Weights of a small image captioner.
Model: 11.1M parameters, encoder arch resnext, encoder activation gelu.
Training: 2900 steps, batches of 64.
Rows from block 12 of the image encoder of a small image captioner, named by matrix and row number. Rows with one number belong to one channel. Each number is 128 + 24 x the weight over its row's rms, rounded and kept within 0 to 255. All counts start at 0. Numbers have three digits each. After the name is the row's rms in percent of the matrix's.
After each channel's rows are labels from the 100 images, of 14976, where the channel reaches its highest value: "strongest on" is what is common among them; "lies over" is the class under the peak. Only what is clearly more common there than usual is listed. The data: rosettes with rotational symmetry.
# convs1: grouped (16 groups) 3x3 conv, stride 2 (encoder.blocks.12.convs.1.weight, 432x27x3x3, each kernel summed), inputs within the group 0-26
# convs2: expand pointwise conv (encoder.blocks.12.convs.2.weight, 864x432x1x1, transposed), outputs 0-107

convs1.110 107:128142133117139135117116111121121105103135107201153169148124105096139150126151174
convs2.110 106:152170155112150157128123109146140120156143134097151131164098109113152144122136121132170125099147161154206138123130167133124128107100142117125101109162150153162147166123128137130189135104140112113122178165114132179156114086117099127140141140128126115141095146125120124120123134116115145153110117164111141095137127128143100132
strongest on: pastel
lies over: backdrop

convs1.248 070:122141151100109103144131090131117150103085146152105149112140125106144155114137063
convs2.248 149:114142130122121121130111140107129122140164126148156110097129143146121107172124162203123098123165220128119113122118174138121145056119133169124147137159115119165128129123130168113145166115128135133155108134140116124124131107162130116119137104160160109159141127129145151119116144109084151126165110152128111142120108139120125123
strongest on: five-fold; vivid
lies over: backdrop

convs1.44 104:115129110117121134203098112141144100130123154128126087138165134120109110134085149
convs2.44 115:157091097125142136165156148123131126097168092124187112111106155109148122117120122113136129130119129114092160145130156106118140117140107121133149101121228101104109120123146164112173122120133143124071183114138138118097130101107155139076129080137094133121154111120126096105131140116110115153117131105150139144136140178141121130
strongest on: pinwheel; warm
lies over: rosette

convs1.103 102:118108120119081146133125071127105113095151121098076150136135134138125133106165105
convs2.103 107:139146150131134127125117139183126133142093136149160118107155108118144099141130070113126102132112118105129090150153123126107133157142130116130156123134123151159082125123185081141126173092136114188148084112141126118121112149132156167125154109141133114112132130148138140171163154097137156124150138091145122095133134117154140095
strongest on: eight-fold
lies over: backdrop

convs1.36 122:152136139143098126064134154112123113111142116131180160097120137122100163129152111
convs2.36 110:117082135127136097130162126121130137090125086148095118137107096127138102130120090127171110109116143105087125103129142177128156104150136113095122144114137144080091117150152147115096132121125139137064158118082144142103168152134085092118119079141102137105138138117114083109112118095132113134097137141136135119128127121096120168
strongest on: warm
lies over: backdrop

convs1.70 068:116176128149131166135110114116149138093100186127138085137132155126140117161127149
convs2.70 123:127139112133076105134134162185130102116137120148129122077130151173123099129115153146119137144142139141130152135132178168118111088138098151104117121154096117154094144147109117167084173127132147149155121144128105088120173114093150186103149114132153172176178133089142161117122137162117149179124141155121140150136126153157133146
strongest on: warm
lies over: backdrop

convs1.95 129:146127166140095122181131076119160099120168129137119154150150102145116140130141125
convs2.95 086:104151128095116143111138108178137120083155107150129126125108144151124132116111135170106168142182127158136132116129116154123172119130110162161103171102116105139124086144128128111122135141113142132080156120136112117152133108131114158156120152175157127125171145088121126114108106149123073121097164125154130150099116120129186132
strongest on: warm
lies over: backdrop

convs1.175 081:136101176131162099134156110085136135088136108144123154115128130096105114124149171
convs2.175 104:118078115148117157099129130153133121119135140142115121154098144130105094112122156152153085123134140117097152124119140128142160136124115113106135106156106089077161129141067135179165131154117128122129112122153171117135151159110130150116106136140160140110149111120154168124091138108133130093126118127120126146134165121146126149
strongest on: five-fold; warm
lies over: rosette

convs1.394 138:100112117120094162137108114088102105180098134131103171124101115095123121113135130
convs2.394 087:122107126173163144117143153123152138131126134099154131147138108138103144155130094138141128148150127127158140111166122127130148136153133138162128166151114133101139131132163159168168103090151132143185134121153152128147183136147191131146148098184103133137133135146149104107136150160129150110101103121119119150161176107123167171
strongest on: cool
lies over: rosette

convs1.90 125:128120123144074151108115177118138140082114134156072132148119121148143129149151132
convs2.90 107:119113102124159106117147126122122125155085088145087162161121082111148086141098116120112133129150138111152111094132136112109121111130110137123169089109096078107155121156143150154094130139102144093114144123112153122105122119159123137151093140103101128116114171133135127124142093125153137112074118130125112090090129083089097154
strongest on: four-fold
lies over: rosette

convs1.122 146:110148114101168101099088092134108095091132111135156156117103109136129124122148166
convs2.122 082:153139130159162111168128155142116144152110112115132119143118113120095138138133132124130171124121134142152152090164120126146163142165100161171098157088156130113122137118119184115105124137135111147150120082160147107133149147168091157125148133131061123084109110141150127157129113141141130106099116138148093108137152100132145144
strongest on: mirrored; warm
lies over: rosette

convs1.280 079:143131147113114100183142126145078122138166130101089125147098125154121117137140168
convs2.280 101:108111083111128114144157137108135113122142082127087121104130186124138123168100113134177090111158115081096105114078116078155137141119179153128128119144108122153109116138099156149136084115127153060121145133139158172132128137099120110135134111137129114098137160117125135119116119124155107124111150121148139112126113103099118162
strongest on: ten-fold; vivid
lies over: backdrop

convs1.385 110:117092095125101111119083151116113097115109143133109138113154158105138145100177157
convs2.385 090:118130148129112115095123078135138144136150129133142095123096174137117109125138136146085154146177115124124094112123171104132141141137107130131126138147080158123119109147144122172112141145105135113122123145125090112119156128182129139172136166104110141128165146144141121142102128106154151158087095152144149199122149122156114110
strongest on: grey; warm
lies over: rosette

convs1.278 094:099137141066129123144129117109164109100138121148089102111094109128116126084107111
convs2.278 105:103131140160139123098075110162149165105077127138156162121135134141148138157152149145151130133145154125154153141138175113140120150142161140125148133186079129204114119170108107135133133126141114141167097112120168108141105175152144132109137119077125135141148107130135195116176138159141154118140148098133137139153125108154126151
strongest on: pinwheel; seven-fold
lies over: backdrop

convs1.316 111:094122150141099101148101114119112122128154076152117116123097121066154134116106130
convs2.316 084:153118124143116145146164153148119099163159153073141134172146130101110154163154103161149110133144109159145152149174126135111143161178159136155144117175128145087154123142126110137133162102136128137116097083149164152198132106146171158113124125155116101152124141128130166162140158104142120118159122084168159154151132117118142165
strongest on: warm
lies over: rosette

convs1.157 118:115094123152103157143128132126097143090122139171140126135113108105082111178113101
convs2.157 093:129091133113146100137139161103160071125125142151126088109137136108189129108126107113172145130096116152152131114103086148136134158131143103098124117082119153128162152173121167104098125163128111091117079107138155107112117158144134108122148161096142138168112116123129121109136115101111107101120095109146091137133152133131121095
strongest on: ten-fold; grey
lies over: rosette

convs1.74 122:094127083140149150115120124101115117193110117130130113130109087097118154140104102
convs2.74 084:156119150168115095074135149132135127128156107109118111116106155161134142140139164117164122137164128165144132122153108125158145145096184117128112122133112127134148126165150144167148123146126141149155151122119126144174150099139131134102133140161105169192130140131179127083126110144116136143109131136123134123155147107126131123
strongest on: eight-fold; warm
lies over: rosette

convs1.371 061:153152149082111119133108134114113087123118127188151116098111112089139133092127125
convs2.371 128:072114117168154180123096142108082130102124125109122118120153109121148094101172107109154139137145128157100125123101103190150131135130147150158099122146141126111096115112148109131136127129117144122164110106126179137135110143158142149100101083125088129133128134121130153150143128122124091150135144107118220108165145124070143103
strongest on: five-fold; cool
lies over: rosette

convs1.22 120:139103156118124129101132137112139113120136214101113110139129104108104090139117109
convs2.22 091:142141146131155108153150137141149175168156118156120167159163107133133107131138167132099133104120130140124130117155093105156152101133140138158101100117126112131118160168146147116186162121135139118155150144128139138107093122079117102120106115103092089105104067132135132117149163159114141162139128159132131187130115132155160085
strongest on: vivid
lies over: backdrop

convs1.138 121:125109136140105123156095087104146155132152117149108102147111117119080091135090097
convs2.138 084:130137140129125104108112151156124109166136148159152125158127107156152130128147110123138105113142128123112137137122145158153156116140161109148154151165109129124150158116128162170184130111110114174136148124156130140135189138145138118138102153126118127111126080146163105145149135108174173168134109110160137143141178164100103118
strongest on: five-fold
lies over: rosette

convs1.343 099:118137108077103118097118170105122119143147124144111139112076132118088092116153117
convs2.343 091:138093104102154127109090140142122096176133128136134144124146162112088171144123093149079098138102140158117127111144133127137072111139123120101106145121099099155141137084117121124118103160116162123093101058133111134128145126119162155082125102122134114139130136120140156115131136138117131140142125106134129129128093103123133164
strongest on: seven-fold
lies over: rosette

convs1.260 103:150166133123131114125126124104159134138123138137101091049137103096159143130125112
convs2.260 107:127155075105109087149106082190127139126136135144143136134146123126128155149160144126130144111135118162085125128115182103137129105138150109148131120134120120187129195122121132163158183153120181143154158168171144118160139157141101176134130143110143084126147133124172139114143165161124122117145107114182102119136112127138159166
strongest on: seven-fold
lies over: backdrop

convs1.295 102:146158152090115162152120118104085103100121146141108111131114120138113153068113128
convs2.295 088:112092090163108069160110166101141141124125166172141141129149188165148139125177123126152112116135148106121133160096148177124125131147152131115098143166183104100141128133135175108121113138160112100146164131124151144120163127163132146118128138136136124140111111163134096147127160130150153173146164119126076091155147149111091135
strongest on: nine-fold; ten-fold
lies over: rosette

convs1.402 112:128106086120095118093084117115145078133108145131110146095134125095141129102163129
convs2.402 078:164098140116130117131112145146147192104144118157145119106093117094149134113126111190149154108164139154138121107129155108066139136100121144167137126136109134147149155142125146184105138148095164095161136098115127147093113163126123184169157138128139130136152126106130138092166123107114159122133150137165152158161142126149110128
strongest on: grey
lies over: rosette

convs1.376 095:129104119173109122126194124123117092112131109153086137119109137126174144116105124
convs2.376 101:050100095125145163152161118129125147123155116096129117111156169126181112121091126152138110128124132137177118144132069117117145104108114117140088147118100152126181128129110140159122102112106124125124156131165128133148137147124119154099145144137069113129148116179117141194117090127191104115090165113084093112129186128081134115
strongest on: pinwheel; four-fold
lies over: rosette

convs1.340 084:122108101115127140107145133132146119154147165117126152146155146174104115061155145
convs2.340 086:149162084147088139126122112110156129136125136128141129142135095091168126110149154125118128149104123096116162124163104133127110128141154174125121135194100106144102121133118127161154137137153118136146117119091188116121164110137134147115115134142140135142111125155110116131172119116125137189112139146122163113126085076165155103
strongest on: warm; ten-fold
lies over: backdrop

convs1.389 126:118110118109099118149096130081099123160085150145101136103118134095116150122169150
convs2.389 094:132117095177130142104102134118125136189092129148144105144134122143148164114142147132171151167125120137138120117124110164132148105108132148155115155148119149132123133125108168198115131101136098102137104080146124128149169142129138123159128188153114160129114105148132143128159136174112144131144121079108139141139191152087138178
strongest on: earthy; three-fold
lies over: rosette

convs1.173 107:178112155150152132119113152123117144102091101098133082120089100116156140135115142
convs2.173 085:149162147121127093118158100110132131144151134158128129147084103084139134146168109118107147124172108143103162160145132114115145140151106122162097125099129150061125129130056127082136122106129097173161105142121117130122147177106138115146095132123159142091133136151127114128144163108185157102134133131124103105122152087133068104
strongest on: six-fold; cool
lies over: rosette

convs1.23 148:167100158121156136099143119096114091104140127080093100142143104101111104123127128
convs2.23 096:113100110144123179115153146151119140150117124131170148088094108125135140139149104131123149131165099167094133102150115112144098129122107148135123173156104106100145106127145111186096129126155107145133124173144139123098131134132160125142136112138127071111099153122085149151131135174142148120096127161076118072161112085172143165
strongest on: vivid
lies over: rosette

convs1.299 105:098143144100104141153119123106139073102122076159142103113100123102120126119097144
convs2.299 074:153085132116088104150103175144153126163125170126093130135132131098086120144133150108116142147131170106158104140123074140122123096112121136135134140082115135112113154113157146150124115109111157139155129128148160163147135136152123157131134148142123156160129137099116121081124171137145117122101118153137107136109086159140105128
strongest on: nine-fold; ten-fold
lies over: rosette

convs1.20 106:127160091120093150165129147111148157116125101165150154121114169133163156127123156
convs2.20 097:157103124144134142144145127161105118127161153105142158106098150129107116122124134138134148130145120125116169087138156122111120132108138128141123163172092130155123167131107117153151139131154117152116095119138119126108125128126166160130132139137122129115130158150092133098108114143133175108113140116099113127170118127087154147
strongest on: warm
lies over: backdrop

convs1.119 090:098126089108155108128115097147110118109131132197146153104139098152129147134154144
convs2.119 095:183175163151113143113125114140126127122154133116116114112142101133108136104146168107144085084129108129175155154124090107135157117101140146155100153125109173131106104115143103142151137157152119146089175165098130109098112107143106128132100131101113116165140124126122131113124114093129135096145152120171152155127104122105124119
strongest on: pastel
lies over: backdrop

convs1.2 116:153103177112119121107146125097134098111136176115095112144109108098098147138137092
convs2.2 105:156107092129127138161179147130125155132121111119109122108172085151107094115114086118131125123128107115151135130140113127111114164105153114097108084114159146090178151140117087053144118121152116140128155111158169154137112112134096147157094113121108069083102122124106071142120141128089112132111138126110145081112136076123182154
strongest on: vivid
lies over: rosette

convs1.317 100:096153117112089171159141142103171086132153130145126129108115102122115167115123150
convs2.317 102:106116145134095140108106125108142114128120130142155118113121114096115134148117140122145152121113100129128161088090111119154152146089150136117177131133118164125122141120120148142134115125114127127142140127105159086157111115128120109139103162161113081128119074148138123073134145093142167106104155143136111118124118124080112159
strongest on: nine-fold
lies over: rosette

convs1.298 110:171113118087131089112140130138123153127100162128168136170123125137097093136164127
convs2.298 086:144120134102130101123146092073161113120116138091119116079123157119129149149120114155144116120117109151103124122093086109139094169151164108133102137125097093139133115146123126161126137125146148125140149114109116158099120080109136131079125122089141111063114124153113124125150131149094129164142156131118125162098108135136140108
strongest on: warm
lies over: backdrop

convs1.261 102:117107129132094094117125191144132116108129119155115112150124097173120168116097144
convs2.261 105:122113136131158091127116116133128141120115154144142136157141117126144100115152143136129125133109130156177133091132109149097104166122098099150165117127149128105144096129132150162120097133127165118108137129097116102111117160144135146136173171109098147150180159142101096161140089150074133141132114114153115152147143151117124138
strongest on: cool; four-fold
lies over: backdrop

convs1.168 114:168093147152120128130125144114161140113093093097121084102104094122155154111118116
convs2.168 092:135119048126117117102123109119123125128110144111119123153139155144121094150119108129130139109151113140131131098156125090116108141143155166164105101138107122097127130190179142141167150155132056128183134131185106150131140115139151172132118147123167146111162114124121115158150155144118108124155152124103107134148139133148095181
strongest on: six-fold; warm
lies over: rosette